From a checkpoint of a small model that predicts nearness at each pixel.
Training: muon at rate 0.0075, 8000 steps, batches of 64.
Data: 195000 training examples, 2.6 epochs.
Rows from block 9, named by matrix and row number. Rows with one number belong to one channel. Each number is 500 + 50 x the weight over its row's rms, rounded and kept within 0 to 999. All counts start at 0. Numbers have three digits each. After the name is the row's rms in percent of the matrix's.
# convs0: first 3x3 conv (model.mid.0.convs.0.weight, 256x256x3x3, standardized in use), inputs 104-111, a 3x3 kernel for each
# convs1: second 3x3 conv (model.mid.0.convs.1.weight, 256x256x3x3, standardized in use, transposed), outputs 104-111, a 3x3 kernel for each
convs0.73 093:494508443485410501481532468480493407486499481523479469482473499485525563458563496508477497510484515487527482492530574561366454606397691470544471520454556505514486480510481444482458452496476499453533412467496514593465
convs1.73 146:550565593533446451473514449489513464522489509496534441472483622393464425568357548523523509548543371598502567568518515486618496439511497629483472487525539414533467434480453460519510547521522561536505407454495347502730
convs0.74 092:472494503480474510477573495489513524499461576461451468472514511497389532435422541469521490477485483466510520500469482280711473632440426584534476485503452443506575522522476522503513478633458451504575504581517559489489
convs1.74 141:505517461488443483489504485509484486510394494500519518522460512480567411469642411567560431490532468590444437534473533481534540456513556620550593511426518518538432503531517530572526532479551451479469489547603569541401
convs0.75 096:520495528475498398504409539518481464461508491468545479516473458593491507509430547493584480474492516573455513576403600623525491484479518540487414485499499453402511490543529514568481565537557530541519604517463479517464
convs1.75 053:557564671518538451509528511498458505464521495482518552522455488526433441449500491404415506459570512389370474485449488494446536486565494508518529585480530512435511506459415508511473461522450487564562484582583574384674
convs0.76 104:469537443492429490546488480518492518532509640622533444535441454534494509509498522492456499458507562472530462376505537579585655589429681505431481442442584579595483497516504474593500495458555484515549476458457496519413
convs1.76 063:377562465501506522480540489480443542537438549508537489511487467535494493528443473556559463534548588501512534487426490437476494467506474426572421435538639449575533495557527479475484471535513609510389454437620432501564
convs0.77 104:520554564444451518420507458490516461533371612521521516517492526443516436472495471463494483485453538488466586577503503485422467475516596500490414466492442545585631508461483548553461477503540567453486495557509490537539
convs1.77 052:525516519457486483445493436477429490496498540529493502538485514485499531480502570412553465479469460537588513532452408457494576489498475418433345578377463540452505475488477466463465462474438530471487390552416584340400
convs0.78 100:467495516538574551462413484536493527470482513628504479519457487506574372425544500529558489542452539492527427550471582392572502487462526521527577564412398530444550411500495524487495506487441466582423476450475482460409
convs1.78 051:452586454545485427552508561549478540485546472501524479526530526576536448542499596512562500446601443574649557590480522501408503461478425398518471602623392461485407475463501482493481476499501688594538653595692579542496
convs0.79 114:510517466591545565518446439501613562542527533552532466468524419481450539513486483486514510442503471503564471453635455462539518444597552470557529470568602423615592508563468553545518533512493487457541509544466394589537
convs1.79 052:438508497696581553575543509471454460515449477483543536519514486462411497512513444435442499611528560420529404398534461478632450457481456483526504621444461485540475473495539488434504494509505604509497679708595623514582
convs0.80 097:402553534438539556411571386526552529648524511451473429451537525523509507518487550446501572443462461514410548532548481474494485538409463436477538527553513502445563536601460496531582524500520563469485488595506472538536
convs1.80 046:416505499436548502538475562548517485489532514497484506472472424547411471541491501479550456499527650419458475479465493631455466488453530465532588539443521477405469530507491508483472507534488518486580614462539487488444
convs0.81 097:546518526488508504533471566467541476435510508413425511513493509511512495490530515487492490468568575509539514643316409495499496441432292502508477413553629479452529473473496561503476500490462434604536519474481501598500
convs1.81 139:469481496509492574567600450482514479548431508509558585539511516528494481462446578477521494542499601556521593475455480386431512592467565349492531400578475420550435526553493457526560489460484480519568504560407586466471
convs0.82 091:525471484509432512513471517467514490475433533526514550475479446496522475496535517533528424477444574538518500472608425465541277598627599526473460523579468480488475493460473470519406501482514469447545553421488532451506
convs1.82 187:432460524479498466482446419575499539487438455410451492469512519575561416537464540432457377523506459533559472468462403567523551479493423616385485624548585481515552574559458524534562533505514491537501645458480543515588
convs0.83 096:549428527408523488509470485451466534536500493467402490491483494429542482471448475478491501562445456543544470472533477494545471512511506508450396474470461553498527509551535490499555503551491431532532423593525490503491
convs1.83 049:574512420487498453506536570505435540502469517509468501511536451574436443463454453586436443419465400460528327461541549384529487623486606522473441501599392663507483505511498482451513494452530419504559512500597628637413
convs0.84 112:509557501544523587541525597507522493422588491489434621498533464458463479562480529539463460478602559474478468407518493550475455603675431479509558431466476662473493555502527540491488450526494476527521558517410525511558
convs1.84 061:529537533540514563537504545532449528455440479470499518478514408503466534447539398522537520561635575602588584412462472551493524530439528537492451539472556478496444526444449492467465490466448439404455636512524455556480
convs0.85 082:457523483559494531469543408485499569563490466514483453506511464490437533549494511512482446450466434466471505435471566432603633573519606541478465573438555551549595477486494460473550431537529486537490521507453494573489
convs1.85 134:538423604467529485484497469533475533480474506445485518517370461475487475498527593387510509448588485502628570452523488404379504551421556609332445609599416463504478522464452510490505459463510483559493429409570466487477
convs0.86 098:522509499426477553532401455457566576421443568459535504435489443457473517521521496502507499526492435511557468465521433483460577565403617482646504479416615439589447549547474536496461557536494494505495469573540423460474
convs1.86 051:474547545508540515532466471505522524526508487495430505462419473520467527547590468392418586431530544495552501366512403472580509538507538459486652611516631503514552488565512534516570495574457535452532497496438482440559
convs0.87 105:517537458543522445514467414468482523559433476469529564474467546461449481483485474516569524427492537490509482602441511404575448548396435397437349484546443500512491508448536487472549564459475471500503546521436459556499
convs1.87 059:505515407423541477547517493564516561475544534524517528513563520482473506567507472445484410497408512437443462462455426530511544494477471422510497526506601532496512496444443525422531512475522460578490554575491546484426
convs0.88 095:483502530608371502357528500511455432498520484547521487503524465550563517581499443492487507546483436459483610556500452636506556504424443440538463456548369498523621523484540598483425462497470477462471410515538501497413
convs1.88 044:483382492443458518567546490521520494491494565480538514490461507555547453497443404453601506552461487601477503632432485425486369541538444425560475550515532466551540464443475458477453474478511489631320605451582571488389
convs0.89 090:472535492482507508488515589488474566502482523540427532523508504514444529618417554493451475507564411474604468500473500509561554539611497499537545650503425472427543497473480502473514485491485527472539507488527511467428
convs1.89 153:473601511443487526540547519477627488522484517489514481605432535485579462454492522447466451586556478625487517554459422419524493433446479588481485560437436445540479504476468509541512503447523412499505464410437511449445
convs0.90 093:587491488479544460532565446561520452519463443520448557521457459480536502490562566459454557515479575554422470619396530485519516615427452510531582391479468447514473528490536464497414471583494478457512503466389511420396
convs1.90 050:570564523489451488531567544513474502499499496480425507551461542541525532515415637541660502453545530440582604555439469455452458468522464562622540447567508494460449488448487522469502497460462520565428482528512348691545
convs0.91 089:465501499516413435463583546478484499492482566490461503439529554496483540492497506485498512542561538470504505423596548602440629549627448520587569529506570572539487501504462490506450509488477487437549566433418506429503
convs1.91 166:469531566554504517426518567521412431538493462609518536534426440557457517441561468557497568479478598626598498452479513625517502517541438515465493485587590503377441522482503522497475458497498473577516508508477491443553
convs0.92 105:551473532526457486476403543483482515465504449426451451470488478484615486514518507494479435506445438480480449469579419542393476512565483503556519555394520510578471529493488519580532548512577486562482533504403525595457
convs1.92 049:518524376488475475522494545525531472546530533495546502506519522499341515532559433529497571527591456487503587479445428476513456458510519520397414547590552554508484462451493469485501518529507493546519389722534556478468
convs0.93 099:548502460518446513464426507461472504443522524490494502538500452473533457509496482480488517509490534494494477553496503488481407519475469566424577474612490464417466524504432510458460520494416529484627493444472519462547
convs1.93 046:424395453482488467505545505545523489531475560474541554508562561543571564478553529458533556444571565487563448426518481513404516532509463456519520334397539590446581469509516502492442484531470375543401498492498609388432
convs0.94 089:521502483529454474530437505545453518435528504487527492511516442473571477514518539500457461425531462584540441541517488473483398423631456511416462525558546459528561475503486502493459460528507470479468415446525546462544
convs1.94 151:354515605448544548510408502540445520482536545498550486414601522502564538591460510490471483547589535539609505394572516613504476477434451540546437531441439554450531502517498501472531538534507525438469399459509481488531
convs0.95 089:491501511554484484499441406484501481580433524501520572444437432529488505560476482489539515468507449507476494462581600395442567420531599449482551474404482532564580497450506510530452486583467461586484560453544558525441
convs1.95 146:457504437425461580456500406614496517486432578469462472510558475415496471381445627442549467522663418597515428493467479470609566610480537517458466463593515469532515550466388508507525546508520519555478549536582396441556
convs0.96 110:546545504428550462477457448461503512483427511471455501554497512432472535537572435481552478510483444442482526560495579535562492334559492479469479477571520450628551475563495485499513480531495487543568540505566493532463
convs1.96 050:475498523489455450532500471487574516520473470568555524593522465488463487535538521597458498563463617479466467531474484531429497510504529414375440437478544544528469474494525527488524507494514445326426563476456344474456
convs0.97 102:518515479485551488478494438531502476468550498518424483490440488516438467579614461534514496514498453486578480373638473461513501457526470521443463524535446393582599543525514540469475509498534508462492460567547486520504
convs1.97 059:490388474360486434509498510476576532483415509512471522469515491539539485559469466490473457627615482589516563530375458510412498458542529537444523515662453568455510476465492517504504479471496513500380425620361567526387
convs0.98 098:494537497557435455518440503538501510472523500497421497524470489502556436541486452570510531529519422520532483579415663562485331546387453512600437378516462496439496563433495469510531505508519490417511439543527495516445
convs1.98 113:519405504544346554476489490485456476566443424493502471487602520468493483628464493482521478418485504528453419532578532416562571523592469465560543628445523520454402498540507497481517490462501515463380406541461455331435
convs0.99 104:498465476570395538487453432543516473503528395461470554469446541520547535521413544527447461502542461519414523483441486455527517428534572396447447624418480567486443507470482465537437496494544508525570508466544445505552
convs1.99 051:428489430394593639513579554499521469498442488523561471552520509435414507541485455469437410539456514426467542366503528471500491492516457637558539505422404491470337497460505529448447480437485515610471533639407418548610
convs0.100 094:522500464443524537461579433493439518553503497496468491477487519485577420433444570546475483490483482448546541603477548508552547501387569589493611618509540517581482519504419493483543485492504447571484537411597522484475
convs1.100 109:516512568621490537448515486524504509585468484611547479481467511556445558633527490484511485455414507471501349490543470564413561530557454521477494480688472326538556485477516517444489456468469447555461467591477469525522
convs0.101 106:457478491538516452525450579525433514498500339507489456573484463528610501540474504543450436491505479491411506478541481532406618473579490446572509524512449473603523516531504420487544451429455528439492480413480507472496
convs1.101 063:437486467570547484519533493535493512523454469506531470582475488485491608482479447493495491509454438533422463485494503404549540610540548505673490524455595473463495492467493462536523534473469504518370564502568548497490
convs0.102 101:462486441561519426457579520473494502449497405391385432517442474442507519578589501502489513486568457524487518436646538402427740578510545512485506501572503553554474501485536389528463504540494435491466458534514399499453
convs1.102 053:478600576522529495532514504567516521547535541505462506505519529482437513462535514490619516420447550444611508512374454382535501455570495430400430488437546461472609467488488515502517508501465555498490520590596486523610
convs0.103 103:454514463462588572497420493512489466453441461443478423493585525539550529459579473521565453568473495492534423521384450447477480483486553543434472459422544403632467460388479471535513490540531477482581451512434489473515
convs1.103 061:561583471489559517465519490415518544512447469482490484465505460379436517550436469616527472412596476477522486528534537532438539498549489521598424465421774533493503477501524484456521485482453431393482482479386269456469
convs0.104 091:510503489444546453435516437496545486492537511523386551475470481487543570548528484519435530552492463523503499760506371508459553616555613505588402474483540586499553470504500485481485515463534425430501534541531431529511
convs1.104 163:357430547378415509488512525593513504473488415526533496486484460562512539501504481522507509469520450508487566517477540514449521558418412446427494531573599460328591539551488505534493496527538539529487546421500490480562
convs0.105 107:467460504477487484467604483451469474505510455544448562500429482516593452544466387521476495508469531475512461383396526520363508417423480562486484535545499475493452473525548463466508457474502605561450467508482520598583
convs1.105 095:525498475466528468478491466469501463471521500492517556552502508476416447526449547545474498612602623560597513554513496500538548442449527476440510440463442444504440464528475473456458505490473556413490530440488378465437
convs0.106 102:541524496447452422479434493443495497432456546597527511507534481526501541452500507510497519475501511527518513564481527505447477391381399521513476507452500612537501523510517492519491480530555594663503485423428605557548
convs1.106 098:539489478534498476488438523503486487492477492520528549529517514482517459433546496481560501672531574545612468557455476531547531461515543431511387538397534513485486509487493483479521499505520459431430503478441401668394
convs0.107 098:530518482478424465473425477561505474498483565533501580512569516462481546456501554453491530529512445518509521357419356388516495541445439632497510459377544529428436493502510514509459487517506576506633500446496523484506
convs1.107 102:550500366497473560483520497493485532561482459491533462541523446519450520507469445556457532563610518581577523502570473475466479515574589490491473600453372529493427524519545459463454502486523479592549464512535759421386
convs0.108 113:536482494448461522522552579457510448457429495532508450497489489530540549481538458511534492545540458480443452570448522590493496562449526525520518497504426549561423466448506590533510514481510477402481471497387530452403
convs1.108 085:488567450599594557478578504428466473515523509533529494519510479504367599439507464404424498447470621418502473391542476552488489507425549538448598545476579420569621484510535466517493497544480609562474577443514437510496
convs0.109 106:527551537471489486534545371490469528542485419504464528506514506451510488501501518520489465485467539475534567555374503439320473585392378471580498455457368467399417510509518494572495507543544472551538510510464534507531
convs1.109 116:526442535552504515461504502515529577521493500584541512596507508491440498500517468459454459432482453483446463539447433530498480518525426591492467535492574481516539499513544492560486540531517427467537505561540577617431
convs0.110 106:499492531473520504461523504561547451477497521459468579593476489454441494459470495459517526471529529452536464498480473437540531537314573517502558553356505477480465501465543533469467471482486550478408468492598608482428
convs1.110 053:504486518575504438565482479528547521534514513506508429571532496549512564527501495442544539520438510414526536546517475367585571502470483478632479606437475335456492509455499549516529439486472442520527479520484592559458
convs0.111 102:534529531532530549453485472510546427577496536501586468578522545494454534530615509499407501538501493415499476500472526508433534510520575535526470542376500494517512480516535548527506561480537471516529461399551514492487
convs1.111 052:571539452497480553514484552497397525495474474504511428458545450441425535463493447387440561566529479533553418507495615536573503491460442466556501490549375490439512429453475475471449491479476500462342452547387542321580
convs0.112 088:510539508489515458463518493503474456541529470507523419448529497522447507537393444516506548497436487516487420537591478458528520634598440462545489539541451517447529508504500488450502501515508463469487489462510477474558
convs1.112 177:416525507538494562497504501502567481458484452479498531515519542505538489541631432448511579525539547519492566584373425495534498453453491458513472452416432450514453469457423482517498482465488505473481478662359576502471
convs0.113 100:500567497455473477443415654458511493521413513537461532524460504513503486558631423507570490456469484488558492433559527389426617555538380428396446514456498537365479443433471531486502490546534506409579520380553457597451
convs1.113 109:439522517547576513477452416496431510492489458487536530534422532546439483493441457414499489475557491459447478493537497571589542404477520591551568344579457523373413527504520557478554472533553453476474516384497569426421
convs0.114 096:500527506569498479569541422534519541471568479457441498442544502491500485455504494466552627479492489524407486589316503562474632390531398547535378486544396357499519574523513486497542484511567470491456456564394509516506
convs1.114 056:550621478483469559523539464476528512557426597517530476524488565465546505476448596469556537519560451480566461606468571504407601567475522417560489490668516488509564519477477500531539524452466527489522409414325457422514
convs0.115 104:526471511453426522508420611472487525556484606455474555499534492544510434482497604517565524404505385462472513493469464512346557392548419505690540444516607431470471498447474446565487487545525436494557558479511487564461
convs1.115 083:371496468424438456493497485532484516541464501497564542541485456633430614529576471549474484480376472560341436433579562522636471447526523616510463474532508554463482488530491510488551499528556402544457609496585522547609
convs0.116 108:559461550537510500529455445435466495519508449443527486498476511516562523535459510490508540462447528527636492548482525466475454497464558585516620471588538462422511522522481507506545501528561492491439479519533481602569
convs1.116 068:447566523523511540470505558479501509477508465513552507522432525494430500478458578421508572435602618449567681447505427552586514487522518635472529525342618453524519464530502543502472514504506557379487607565507505398532
convs0.117 093:488507485530448463551455473585565495503397430523557449565449510480507479595471473463488523528518517558509506646443481561536482546575507406522524496507455457462472492504520478497539555537495533496536648475484497451452
convs1.117 084:527393450475539490518598471560440478538502515499555463493555461506498407450451556501530494507556456508544538428501422499430574546452577553533481418570471560530656489516505516541611509473478470446409628437410580467433
convs0.118 112:514501440495455478510482584465530518539612534446658536496567519527446418582516468468477575563477535513512490478436452522541470528464406515506430506407591437627448527516502556540502483499479430448408515616568397485515
convs1.118 064:374513546449505523520588528544528476476509470467501517450457545554509484470532487517532494495522414536373572542525449485557559515482513431483507497513428493561468505482455503539490474487494430539470476371418491501558
convs0.119 097:456533519502536443476485519492417500553376455454493536526499526471429594439471526557429516469556471548551453498556436592442530507422576468496415315492580415476567437451483426541505524549465477493481537507464417470540
convs1.119 046:533587476582525502487534504490553483463476573536545505541492530525432608536532490441568468512547518454584478352529532496436378479478489547346446482462582506516528489483478497488471505509450499570504580507598493483573
convs0.120 101:494496500533418552469642576493520491473520466427541495501507504526484472494492519442440515526528516496480535662392419555490520537661462543387470492541465491522606458517503502475505535499507557538525462452521510472513
convs1.120 094:468437530506531394563535490570495537527465496527472518547559413620508460480433530548597556519555603486615503393442468471426493543503479574428524499515469448500529497486518472492497502464452556530529441554344485554571
convs0.121 105:468454561512431467468530524462512412522518500506505498529521455588449450574533591443497466457527419463557486547520456385471471473553496431564422470428435440429509494467508444517549492503562517488605461525509495556427
convs1.121 053:626397511538443439525502536549535497459458457504500529433533515520459514511455507521508486578556494574497464489490519564491655518529452473516481491472512414502462456417495502448493467445452353433486341565412471538469
convs0.122 097:514519557534477538572538564631505528485527509490431533548556479453526520528520471530513484505428479445513424532499414462503508595407473503431450417592460526420570474442497464493516476459506483488549483464466444502475
convs1.122 103:576472573494412408519592556509517547524468537552408452522501526513528517473452472500410505539598544521618573543411545482492453562485552512601478536506504467534503484514518490498508514434510516442463461429477482522365
convs0.123 104:495440498495495479519483500495463468503421507538507444465502484455525471470544490523552458546500493532518504484453600406483482547546508505435517411543528353543493496507518494477490514461505518531527433521563573491497
convs1.123 089:511491549513527515506482590488452570518529498524502519428610474581536502407513514550474497486540511577487425482493592448532581489504449450589443498662505511450465472502505519501511495540483526494426452545406598426388
convs0.124 096:541468458515438479444628558501528438526513482542573453490409567473484523502464438518509481521527451485421540373436471593267481502340530447416529533535433516471490477525491490571510471456464527586517468563547501546525
convs1.124 046:505367529528443488527493509472500481463460497503560520496487476469431465490531545412428506476437521443476498537435564568625505530588557540493489480460489441626593501500520518522518504577537478462362399515443444446434
convs0.125 097:491489465500486573592550520550561545503447468420453385490471479506486457510535502503493528558509547520502450500614612478570427475548507503506480389462456478419436495521466449504459511520546471526511464509426453519497
convs1.125 049:543427513477479492555532520540555507514477473458417517570404544514523424548550502599534505462544492596560551498448480557485392416513492503607463640581507499469452532498435501499504528499500479530461368578477688400476
convs0.126 098:499473525458499565544549441490491526559532504550448457445530465539500454442570465519512477480482483472490416523480618383455524678379570490554555539417619405478463537511462491509484525511528489491494509465481503570416
convs1.126 099:443489460485586507521556496486532520465446489457508478447494429536531476548481567439406494370565480500409401543571533485430515452532444477664540462585417485559459477501483466487456494525549469525363574480574448541545
convs0.127 093:519451494456484447552433506502457498536492505565463525503458564503380554523497455548479546522467540550483451552441625533512549705451527513491485448404612467433443534474513496505462513499462474484529496487510507540469
convs1.127 176:655466532504531411531528446493481426436452479537463519560498517499509487458655325425440454417522519502467500566471461432664411485590503565501612569532679488485527534526481522545499448503549503567437502444539570568439
convs0.128 108:508468456534569389514460417516481438527463557496472410508497426479499492541437488454446501433367490561490395513458595411569520385645540482520467567546579511481452478496512538509532561467499477568449477479534497609514
convs1.128 050:536532478527522552553501493512429454452539517542492473535504460451480506516495567338428386405485365399581491425383496501487390557398446566600332492537473464482508459498524495504509501523498558564587582574481553544589
convs0.129 105:473552480467485441485487483528550511427568495436553509464490580488471496536499544456530564493468548521461456500410490552427446436388561507422511355523476394478553556559483615472470523496487455533481538430518445475432
convs1.129 052:517455591479467495460479506488501496477504505497459516528477511430550433530574556455481484367515529445505460540378475482611403444572491638489464504483634436467479446530469503553504502539540436496466439623441545375367
convs0.130 095:488456462519495523475541523499483439518580513516413478495506467469488506394564489509481506539496495522477488444446471432496559524558565541570430522575549502442521467504509491544536501473542452632479531582461456516369
convs1.130 093:511446557537555572529461483484498540509475449484526524521558428497492527474577431502500458528484506539449404544415497474487481477630521536556437541479428491511426532520505463528517474474561463513580438514571569567431
convs0.131 106:489451503509491441467598425514408538440486435501444445540583544530434462479562517454538451460513519512464467505548566474412428499495593540399537521475410438403533461546487463513535515553539464509504457519523452438512
convs1.131 044:479408538485534485519530521484482496521510414518463478444427484501478521514446504431504475411342510410433429409607546561535518501472423481526524475538496468485492498454481529503484516522530504580489531438596464550480
convs0.132 108:493491497457512510545630521527491472504555497547465474473486511491536543518489539452486499526603544487506483450503450648483319442471507481493515571560448506391513496539508502479514526452533509556522487425456482437536
convs1.132 095:533466541494486446478466489513503519490454501511477495448444530397573457473446585397470538456485500329533565431551432588583421513491588515615507387619578473490600535558535491534491479480512482449483459501546376490486
convs0.133 090:487477465514482538566494407486564481586503394521506396527471468499487538513533501520467495488433523474509476382451445471557341586419547468504480533387571544428554459485550457495490500482500462496433552521482574534513
convs1.133 137:484439498510507451505484481527495552464400521440428425472389500478618509545462476568491547570591439570558463534580371481611449518427570507455472419562436486459471467458447508491525519507515454569418576473547510530599
convs0.134 110:503522490437488493492452473439501544503458536541458496443500452463512485488514452484516454520529460456459578443475424569468589527413560416618531433500421406451451525493504502477492527513475486558451539446474559445492
convs1.134 062:507456546451458600513565495545407520492485460518518499498463455455489410506440532526478505531349495562438585548534406452559526450544573560492400594548421413460510494519475471594482482506509440583518609351554490435439
convs0.135 092:470556541533455512551426483450494488520507474564572473521482505474454455525514472493491599540475546451496536472478437501435598610530659450460513518458480533549539479518514501467503505537511542504466492551422427554491
convs1.135 156:391492545501521492487452453515512544501444504476452501495406558437533393472477606505377497539448417486463419572556389562490571561515495456455532445449485517558484475522483446473508512438518551493633460550562407488576
convs0.136 101:498521508485509491529412477484490489512579466574477467510538544462487491473441560498469510474546413514449517575511376447473418457543553508461520459390448555408546529513499505534550504515489500422525479506509507491527
convs1.136 130:405519441592524455513507439534559497495478503495546507483525540499492666463485517415323414498531417527458455300542439513603477580457537624407578495454542475546463500539490489473536551506555578473481425418509384570398
convs0.137 099:481446525546499533537461465503481496491483456474474521523489512519459482541550528516459494515541511495544515573489523508608602572514546586474533510513440556544564477518494519519452513542537438588480482524526420490519
convs1.137 085:458570489540510515551404533536445539505479433527523555542543485475548414438421519388521452541437576493521518523431414551495546520562502468548492537530559510479459538501540516493557519538499500425466472430541402705513
convs0.138 097:519501503495547516525399545522485535493521473484495484491499502537527566424630518518479498496495560531465509662359455536450473367574531487456541478496479436477551522510564560556504548535468516516521514524451553439425
convs1.138 118:453518481501447550513488468444493533497469491468490451449528477537562493558348564459620540491393522521473448374548513474402582537546447404520450538455520522462428481575517503534506523452496537440448522452306489578506
convs0.139 105:489443517451483455586541525460507436430515497464519497537463515513548518450552473506477470522564477508445436637497538485400454494497464434466456503323569527408460503481533482526519443484518562485499397510482581442497
convs1.139 043:438586520480481532529528493538514545478513479508492487515529533528388499454459426485473430375503495405419400472474364454492454497422478496545480295522544496578515512478498551533485514487510492665503469543588424395491
convs0.140 111:516488494477421435548496522524512459597545546504373577488530490507542463433545560460500514526459541454505451536524542490405486444397398429472498456441588557460435511475544500501517568504472417526497453561505476594557
convs1.140 057:417468414456552431520548540492513543441457490448459469492479466513314540435451510477368452518375404482352317487463497409586531406523458464383394479494438429572634436483501547549531504512505441488443375490518450405477
convs0.141 100:451493501544468510504427552529518466454555544481429522483473485490496576482549481519442491504504515534442555565512548434448520512560535524473578547449457461486531516482510476460472478524510482435510445567568564541541
convs1.141 071:428485436479440463497504469541539492453518493509475463496514538541446514539448512393468434379518410428445439497545528557549592535452450459260417558459471471525431480447502528538486480505561620530549523622518473586435
convs0.142 096:538491521518564555407532521486495484623468485463560566424511515487535517462496396450464536467521486415528471470546542404402499544557428457493503575445488433636451529503501430511549534496448548476537536505342502493531
convs1.142 108:404578540548591516487528448483382471456455453440512491494455479520488470445490536465517516495495498552614437530504511543538594475523448558466461504539380457523465490464499483486536471517519449524587577534381580615514
convs0.143 109:533496478554446556513518536468464533557466525580457501499465508486481475533473520512463519508479501519561587573519480395552544437535463417530492472597564610469502453452536532449512530461451428497518485469540431580368
convs1.143 052:451466453413411452487493519502458557530490504554487548537579468479448504469478646450502496398547479520489566378520425512515549634508531454667450414564474498498662558480558494474505492481537485564538453505628472541551
convs0.144 107:524516518528529547451531542444484585502584545475515492545474457468444499506555523550576593498447529508465524475555508475573430488511476499453609397388441398445538495513506595501546526536544454444448460470465510439482
convs1.144 053:448468457504486484525491500445511515481501506498457494468508437531494540472541535584658540529584484468447432358613524498591445546449560471500364570552490394478456514516491568522498507486513572459470443547403464623530
convs0.145 091:520482487494472459487532346464474442400524493510501507544475498493460453473471502484464509501510498514491488541459429555557378498680594429505575496524421545489490521550481524538488508484513499503480510470551552530514
convs1.145 162:465490531484438450537430469514474489487448491510537447411514508484511407487521476424575569491586605491477490467512434491576425666447459355403496559543440498393389525496477454461527557496499536552471604449558322434514
convs0.146 084:498511495527550498415447445514468519523399533481493503475481488545519458522480496488575483528541550504522495526564533458374499431482499509539462522444442562577608536488491471461451538590518524467475524506551536586497
convs1.146 144:465446534496487477502479478445476472536424435481554467411458489502485452499486471533472459390431430431305374512511492483531473494434420423410558398498562483551492476500472552538494524561541569504515502488501391515578
convs0.147 089:495474452527505456431410617457494484490530538552503483466533429470579512488483563487494520546483568501410526541466467536569361510419584484566531484479539580541528506503521513492441534472528564483449448538461562529434
convs1.147 137:467586559517499464457431455480499599503407473510493448488504480478555539506438533398481411358385435544454574533501420591552488508477474473602357416572582378543504482575575504473504513530529486509498550610498539633545
convs0.148 089:493515489513399475521498507481476508483430473480510540499505488511482460457469537478503526521478516462495475462519443571476431530598586487516450608508427613571504501512484521492528496504480527465513453750522508559501
convs1.148 139:541498533486389554470545528492526489550495499513543509463540456457508538576468495610482580527490456504528527544459531445617447488588487449547525517471530525475543434481488452493481531516509439418457427644430499438505
convs0.149 096:497506455484609495456476498511493481516544531575535500505511486413516482529543407471520496433550519443569443502524439455485595481456437500519444615527454481535420494470491528501494481513519648569567450461505544534548
convs1.149 094:591492489508528463523418476458457425445446510526560527520502455487449487449394469434436501526430566422536452537461521493481575492488519469488493425532461524508429510503494488475488520456470527429491527339504368662426
convs0.150 093:490505521516550418525499529475470467505491448465451488499469495472544467466420483514465464492484484481492521440565496480627498491363515517471471477616427485531502474524502554492516507510529511496451368518674499539520
convs1.150 124:524512563440524438536524512516498481530543523550527533529474515436534459542489553480576563444524487469502575494530498626482413578487481544509471442466533442548506445483454518455467525477483473557515498598429482520548
convs0.151 107:481507526484526524478504447456469512437522462454573528499522493491476454425580500475544485542563522513515498529456465542511420582481481455415459457553511461464507512487519538472495458542539550489469539537513559558534
convs1.151 044:480555549486548488519564534436456496488486514491475503481403444541454504481395510406581560465590531455472491391589523480500497602522481534637500483514412500475559498487472526516516490501497501508461446593339483439524
convs0.152 101:504489474514511411539433436449502532526543510467538497512490524488521458460528535566549477469475511465471530534417508496449584489555616516501468495612557451525446526506531501501500536436440489488522401472564573494505
convs1.152 050:523540583485464461609519536465405475478495459503524497564445451494487538449400521459617512602469427564556559459370486528518515565476507592512513488506434465521475463511480419469451467459450541516460545408452527511503
convs0.153 106:478461432509417397490435588468450468494536505536479479512490509583539492428532528519488523485397478459511545431483587411586496499484385469495461504537466556468408479478520438488444508555499477512528558517504470510570
convs1.153 046:449534504443491508515510567398533526469435476529462497483491478401582469524551512461488508437538576614534477481475549480458469497511507511554471544519433515422430496499449413454458450486491488439525521597566519542572
convs0.154 092:497488510435534431493480525507443462540523462525505432505497592549472524507444499542440529567457477495524459526545625662482516582494518458540474549478442528474532520502488493508521506413450577503510587568497547490507
convs1.154 120:593574595468430460491483501534442539476568473501535523521504466531403509542422456468519529543578490527627514421548507590532535536565504468498517636459594518419462503487493503507479502478423498455434531457420492505600
convs0.155 106:462488548468480449484422387502547487547520443549459500481500466471528508510546464511520561485510539607525490550410413573532619501449372581501628447515442436476487521479481516521554457504520538523451505427449458440509
convs1.155 040:476464491497580500561531485521439494511500536494477507466475425471505476501528482388483453374503422393439460619441598449383461549579475461548488519569492441390473489463480482508476511488520465483527477458488559496430
convs0.156 088:499521567525481438545548449506497475454486481458447487547530526491473517551470447555573566517537535551492447694573519437599406561387326584536501459498505462461490461463479516509497529484510391528508526509494443521525
convs1.156 148:504395637449543502529498456476479511423503512639468493538406490519473487386446573443465488424399496432410438498550425478563475491492505560504526590573663557486421560533507548590512466553503454578447420592542498569442
convs0.157 101:530483517479505461503494453501497490549496455527435450582472476507532514447406539482478502459521479481454487540426591714591400472390256596426487482482547456458588453501519470457455511482505607542466507466485539539492
convs1.157 081:551453418527512504536559525547512500477444508532537534488473517550523500437503475503456562573482616551492542510621472570463512404561611422511592468573480522503514523488471479449483440450479424387338453349339371453400
convs0.158 104:482473536439451412522506458505511386531474438418517489535485468496544534463563554480510520442424520450522552510533591577583397531489421457510528480514551543432555505577484510527562546509450493406531626499497486517544
convs1.158 044:421504452500467556509536518507570488527495439516529454514446510478485505489514517366489431375443408399488458435449471467539519429550563511538471552495460474458481512494474514475503491471483599542476574504562578571421
convs0.159 101:469459496492518457440486511505491477416442510499563494562486558422577506619363501480491511395523484513512563572518489516465549520429397552439496397474448478514469516469467561584447466553486470467501536484524506555490
convs1.159 043:366461534533554427542505541471465479478487535510467496456446414563418569475523481537460472495492392423404463332530529493588535491453489559535484599400517506491481493476499535513534506516506557474538442418524486441520
convs0.160 108:482492420480451561485461507501529487461488560480528512542453507542452535538501381491526512470486528531454446484535411561525407508424381463482394578499456334579367556507534474489490530460594478566428547482436422488520
convs1.160 047:419501493469437546543560521495500550508484490459466479491477451507499376479576486468481487574409561456500550522505480394527476519504507530555432449425483492577484488476466500450521508516517491535520553530529480717482